Rows from block 5 of a small self-supervised image encoder, named by matrix and row number. Rows with one number belong to one neuron. Each number is 200 + 30 x the weight over its row's rms, rounded and kept within 0 to 999. All counts start at 0.
Before each neuron's rows are labels from the 100 images, of 14976, where the neuron reaches its highest value: "top examples" is what is common among them. Only what is clearly more common there than usual is listed. The data: simulated telescope pictures of galaxies. In brackets: how many of the 100.
# fc1: MLP up (model.blocks.5.mlp.fc1.weight, 768x384), inputs 128-191
# fc2: MLP down (model.blocks.5.mlp.fc2.weight, 384x768, transposed), outputs 128-191

top examples: bright star with spikes (100); round elliptical (47); flattened elliptical (47)
fc1.420,154,200,200,195,200,200,200,200,200,205,227,200,203,99,200,200,229,266,200,200,200,200,198,200,200,185,200,181,191,200,200,200,200,163,200,199,200,200,200,198,200,200,200,196,200,200,196,216,200,200,200,197,200,200,54,200,200,200,200,200,200,200,200,200
fc2.420,162,200,200,201,221,200,200,248,201,200,200,200,200,176,200,200,200,200,200,200,200,199,219,200,200,199,200,200,199,199,205,200,200,200,200,200,200,200,200,200,200,200,200,200,200,199,200,192,200,199,200,200,200,200,172,201,201,200,200,200,200,197,200,201

top examples: round elliptical (54)
fc1.555,201,200,200,198,200,200,200,200,200,201,192,200,204,313,200,200,185,183,200,200,200,200,462,200,200,200,200,202,193,200,200,200,200,134,200,226,200,200,200,198,200,200,200,201,200,200,0,148,200,200,200,203,200,200,208,200,200,200,200,200,200,200,200,200
fc2.555,189,200,201,197,202,200,200,200,195,200,200,200,200,211,200,200,200,200,201,200,200,157,286,200,200,222,200,200,207,135,324,199,200,200,200,201,200,200,200,200,198,200,200,200,204,193,200,278,200,214,200,200,200,200,198,137,200,200,200,200,199,183,198,206

top examples: tilted (71); barred spiral (55); winding: anticlockwise outward (40); winding: clockwise outward (34)
fc1.383,229,200,200,188,200,200,200,200,200,188,244,200,186,189,200,200,252,173,200,200,200,200,267,200,200,188,200,183,37,200,200,200,200,109,200,178,200,200,200,209,200,200,200,230,200,200,165,176,200,200,200,198,200,200,199,200,200,200,200,200,200,200,200,200
fc2.383,207,200,200,202,205,200,200,199,195,200,200,200,200,45,200,200,200,200,199,200,200,238,190,200,200,204,200,200,205,200,201,200,200,212,199,200,200,200,199,200,201,200,200,200,204,201,200,169,200,184,200,200,200,200,159,309,200,200,200,201,199,75,201,196

top examples: many stars (67); round elliptical (29)
fc1.148,206,200,200,209,201,200,200,200,200,127,190,200,216,222,200,200,281,202,200,200,200,200,306,200,200,198,200,197,164,200,200,200,200,257,200,117,200,200,200,202,200,200,200,160,200,200,157,188,200,200,200,199,200,200,211,200,200,200,200,200,200,200,200,200
fc2.148,249,200,200,198,200,200,200,204,201,200,200,200,201,166,200,200,200,199,200,200,200,213,219,200,200,204,203,200,199,181,188,200,200,201,200,144,200,200,202,200,198,200,200,200,203,200,200,246,201,193,200,200,200,200,73,202,198,200,200,200,200,216,199,216

top examples: round elliptical (77); noisy (68)
fc1.384,196,200,200,171,201,200,200,200,200,232,197,200,110,230,200,200,225,114,200,200,200,200,262,200,200,202,200,215,200,200,200,200,200,185,200,261,200,200,200,194,200,200,200,336,200,200,217,311,200,200,200,211,200,200,181,200,200,200,200,200,200,200,200,200
fc2.384,226,200,199,178,163,200,200,196,210,200,200,200,200,194,200,200,200,201,201,200,200,183,192,200,200,189,200,200,202,176,156,201,200,205,199,206,200,200,194,200,199,200,200,200,203,192,200,243,200,229,200,200,200,200,240,245,199,200,200,200,201,184,201,157

top examples: barred spiral (33)
fc1.734,188,200,200,167,200,200,200,200,200,176,218,200,197,252,200,200,166,195,200,200,200,200,223,200,200,191,200,195,194,200,200,200,200,189,200,171,200,200,200,184,200,200,200,215,200,200,304,186,200,200,200,178,200,200,184,200,200,200,200,200,200,200,200,200
fc2.734,201,200,196,230,215,200,200,198,201,200,200,200,202,171,200,200,200,199,200,200,200,160,311,200,200,178,204,200,199,185,129,200,200,201,200,202,200,200,195,200,204,200,200,200,202,202,200,213,201,229,200,200,200,200,253,244,205,200,200,200,200,234,198,202

top examples: barred spiral (45); edge-on disc (43); tilted (41)
fc1.351,196,200,200,248,200,200,200,200,200,201,198,200,201,469,200,200,180,194,200,200,200,200,192,200,200,205,200,196,233,200,200,200,200,216,200,200,200,200,200,198,200,200,200,197,200,200,222,198,200,200,200,200,200,200,335,200,200,200,200,200,200,200,200,200
fc2.351,168,200,200,200,201,200,200,200,200,200,200,200,200,211,200,200,200,200,200,200,200,228,110,200,200,200,200,200,200,198,195,200,200,200,200,200,200,200,200,200,200,200,200,200,200,200,200,283,200,283,200,200,200,200,526,221,200,200,200,200,200,202,200,333

top examples: bright star with spikes (100); round elliptical (65); flattened elliptical (35)
fc1.101,210,200,200,213,200,200,200,200,200,186,224,200,226,244,200,200,222,216,200,200,200,200,177,200,200,192,200,206,50,200,200,200,200,191,200,160,200,200,200,164,200,200,200,195,200,200,213,178,200,200,200,198,200,200,19,200,200,200,200,200,200,200,200,200
fc2.101,194,200,200,194,211,200,200,200,203,200,200,200,200,202,200,200,200,200,200,200,200,216,203,200,200,198,200,200,200,201,206,200,200,199,200,199,200,200,200,200,194,200,200,200,200,200,200,203,200,195,200,200,200,200,256,194,198,200,200,200,200,196,200,201

top examples: small (50); tilted (46); barred spiral (43)
fc1.20,207,200,200,208,200,200,200,200,200,201,209,200,294,278,200,200,197,75,200,200,200,200,309,200,200,222,200,192,274,200,200,200,200,73,200,179,200,200,200,207,200,200,200,200,200,200,196,201,200,200,200,204,200,200,194,200,200,200,200,200,200,200,200,200
fc2.20,5,200,200,201,234,200,200,217,247,200,200,200,200,320,200,200,200,200,200,200,200,312,194,200,200,200,200,200,197,216,239,201,200,197,200,195,200,200,197,200,201,200,200,200,202,192,200,238,200,158,200,200,200,200,173,157,200,200,200,200,200,223,200,204

top examples: many stars (66)
fc1.229,239,200,200,0,200,200,200,200,200,192,253,200,201,214,200,200,202,222,200,200,200,200,194,200,200,189,200,275,184,200,200,200,200,202,200,193,200,200,200,108,200,200,200,206,200,200,199,178,200,200,200,176,200,200,188,200,200,200,200,200,200,200,200,200
fc2.229,99,200,200,179,282,200,200,208,225,200,200,200,201,450,200,200,200,200,201,200,200,207,130,200,200,209,201,200,196,209,343,200,200,202,200,206,200,200,214,200,204,200,200,200,196,204,200,210,201,195,200,200,200,200,159,244,200,200,200,200,201,198,200,216

top examples: small (69); flattened elliptical (32); lensed arc (27)
fc1.706,131,200,200,222,201,200,200,200,200,201,209,200,129,211,200,200,227,177,200,200,200,200,219,200,200,184,200,183,259,200,200,200,200,168,200,217,200,200,200,29,200,200,200,487,200,200,165,231,200,200,200,205,200,200,200,200,200,200,200,200,200,200,200,200
fc2.706,150,200,201,211,175,200,200,176,192,200,200,200,201,227,200,200,200,200,199,200,200,150,216,200,200,179,200,200,202,297,217,200,200,199,201,205,200,200,201,200,201,200,200,200,199,196,200,82,200,228,200,200,200,200,158,203,253,200,200,200,199,235,200,196

top examples: bright star with spikes (100); round elliptical (62); flattened elliptical (33)
fc1.169,241,200,200,196,200,200,200,200,200,205,188,200,190,208,200,200,222,1,200,200,200,200,219,200,200,207,200,202,315,200,200,200,200,170,200,210,200,200,200,194,200,200,200,206,200,200,320,281,200,200,200,201,200,200,119,200,200,200,200,200,200,200,200,200
fc2.169,207,200,200,210,194,200,200,187,258,200,200,200,200,187,200,200,200,200,200,200,200,200,192,200,200,198,200,200,200,248,226,200,200,199,200,200,200,200,204,200,199,200,200,200,183,202,200,152,200,184,200,200,200,200,202,196,199,200,200,200,200,199,200,200

top examples: merging pair (34)
fc1.763,204,200,200,190,200,200,200,200,200,205,199,200,207,209,200,200,159,328,200,200,200,200,176,200,200,204,200,253,185,200,200,200,200,202,200,203,200,200,200,201,200,200,200,235,200,200,117,183,200,200,200,199,200,200,202,200,200,200,200,200,200,200,200,200
fc2.763,186,200,200,190,154,200,200,211,207,200,200,200,199,216,200,200,200,200,201,200,200,310,172,200,200,190,199,200,202,243,187,200,200,206,200,199,200,200,201,200,200,200,200,200,198,201,200,154,200,188,200,200,200,200,207,224,200,200,200,200,200,179,200,166

top examples: round elliptical (87)
fc1.12,202,200,200,201,200,200,200,200,200,198,197,200,197,200,200,200,200,68,200,200,200,200,290,200,200,227,200,213,203,200,200,200,200,249,200,202,200,200,200,202,200,200,200,212,200,200,238,253,200,200,200,200,200,200,149,200,200,200,200,200,200,200,200,200
fc2.12,263,200,200,200,198,200,200,200,200,200,200,200,200,220,200,200,200,200,200,200,200,240,238,200,200,188,200,200,200,195,194,200,200,200,200,199,200,200,200,200,201,200,200,200,200,200,200,221,200,267,200,200,200,200,187,217,201,200,200,200,200,193,200,200

top examples: small (65); irregular (33); two-armed spiral (27)
fc1.318,200,200,200,216,200,200,200,200,200,196,344,200,204,235,200,200,191,253,200,200,200,200,120,200,200,145,200,193,209,200,200,200,200,66,200,204,200,200,200,190,200,200,200,178,200,200,272,234,200,200,200,201,200,200,211,200,200,200,200,200,200,200,200,200
fc2.318,171,200,200,186,209,200,200,213,215,200,200,200,200,116,200,200,200,200,200,200,200,202,246,200,200,211,199,200,199,152,221,201,200,194,200,196,200,200,207,200,202,200,200,200,201,200,200,242,200,189,200,200,200,200,177,181,216,200,200,200,200,196,199,237

top examples: barred spiral (45)
fc1.678,232,200,200,222,200,200,200,200,200,193,185,200,221,191,200,200,196,177,200,200,200,200,159,200,200,215,200,146,209,200,200,200,200,224,200,184,200,200,200,198,200,200,200,214,200,200,199,191,200,200,200,206,200,200,191,200,200,200,200,200,200,200,200,200
fc2.678,187,200,202,156,283,200,200,194,194,200,200,200,194,170,200,200,200,200,199,200,200,184,208,200,200,217,199,200,202,146,207,201,200,202,200,178,200,200,220,200,199,200,200,200,202,203,200,223,200,219,200,200,200,200,71,189,160,200,200,200,200,229,201,194

top examples: barred spiral (72); tilted (69); winding: clockwise outward (39); winding: anticlockwise outward (38)
fc1.304,148,200,200,233,200,200,200,200,200,198,195,200,180,255,200,200,208,308,200,200,200,200,251,200,200,199,200,147,215,200,200,200,200,195,200,162,200,200,200,199,200,200,200,189,200,200,136,201,200,200,200,212,200,200,249,200,200,200,200,200,200,200,200,200
fc2.304,162,200,200,199,243,200,200,76,203,200,200,200,200,184,200,200,200,200,199,200,200,410,184,200,200,197,200,200,200,207,199,200,200,200,200,200,200,200,201,200,200,200,200,200,202,196,200,199,200,173,200,200,200,200,196,179,200,200,200,199,200,145,200,179

top examples: barred spiral (92); tilted (83); winding: anticlockwise outward (55); winding: clockwise outward (39)
fc1.741,260,200,200,232,200,200,200,200,200,191,228,200,175,154,200,200,199,185,200,200,200,200,184,200,200,196,200,202,175,200,200,200,200,207,200,281,200,200,200,302,200,200,200,196,200,200,171,194,200,200,200,207,200,200,223,200,200,200,200,200,200,200,200,200
fc2.741,228,200,200,201,199,200,200,196,200,200,200,200,200,203,200,200,200,200,200,200,200,213,174,200,200,200,200,200,205,197,197,200,200,200,200,200,200,200,197,200,201,200,200,200,201,198,200,184,200,258,200,200,200,200,192,201,200,200,200,201,200,223,204,200

top examples: merging pair (44); flattened elliptical (29)
fc1.469,268,200,200,82,200,200,200,200,200,198,194,200,208,219,200,200,42,290,200,200,200,200,247,200,200,228,200,190,352,200,200,200,200,185,200,193,200,200,200,203,200,200,200,173,200,200,273,191,200,200,200,202,200,200,200,200,200,200,200,200,200,200,200,200
fc2.469,206,200,200,202,232,200,200,197,201,200,200,200,201,114,200,200,200,200,200,200,200,120,353,200,200,171,200,200,199,327,219,201,200,199,200,201,200,200,203,200,199,200,200,200,199,198,200,117,201,207,200,200,200,200,162,188,202,200,200,200,200,0,201,254

top examples: round elliptical (62); flattened elliptical (38)
fc1.443,123,200,200,199,200,200,200,200,200,193,203,200,200,290,200,200,199,240,200,200,200,200,192,200,200,203,200,199,197,200,200,200,200,200,200,199,200,200,200,201,200,200,200,220,200,200,166,198,200,200,200,201,200,200,196,200,200,200,200,200,200,200,200,200
fc2.443,198,200,200,200,201,200,200,200,200,200,200,200,200,198,200,200,200,200,200,200,200,191,203,200,200,200,200,200,200,201,200,200,200,200,200,200,200,200,200,200,200,200,200,200,200,200,200,169,200,36,200,200,200,200,181,11,200,200,200,200,200,200,200,200

top examples: bright star with spikes (78); round elliptical (46); flattened elliptical (32)
fc1.396,209,200,200,203,200,200,200,200,200,178,156,200,195,200,200,200,135,82,200,200,200,200,227,200,200,201,200,187,249,200,200,200,200,229,200,200,200,200,200,211,200,200,200,210,200,200,230,155,200,200,200,195,200,200,114,200,200,200,200,200,200,200,200,200
fc2.396,232,200,200,186,210,200,200,200,188,200,199,200,199,243,200,200,200,200,201,200,200,209,233,200,200,202,200,200,201,187,203,201,200,199,200,185,200,200,200,200,203,200,200,200,202,205,200,243,200,214,200,200,200,200,177,174,178,200,200,200,199,124,201,202

top examples: tilted (74); barred spiral (42); winding: clockwise outward (38); winding: anticlockwise outward (34)
fc1.636,182,200,200,154,200,200,200,200,200,198,209,200,218,225,200,200,175,188,200,200,200,200,159,200,200,200,200,178,97,200,200,200,200,223,200,254,200,200,200,199,200,200,200,211,200,200,207,135,200,200,200,201,200,200,231,200,200,200,200,200,200,200,200,200
fc2.636,195,200,200,201,216,200,200,200,200,200,200,200,200,399,200,200,200,200,200,200,200,116,202,200,200,200,200,200,199,202,202,200,200,200,200,200,200,200,200,200,200,200,200,200,200,198,200,221,200,314,200,200,200,200,193,193,201,200,200,201,200,215,201,200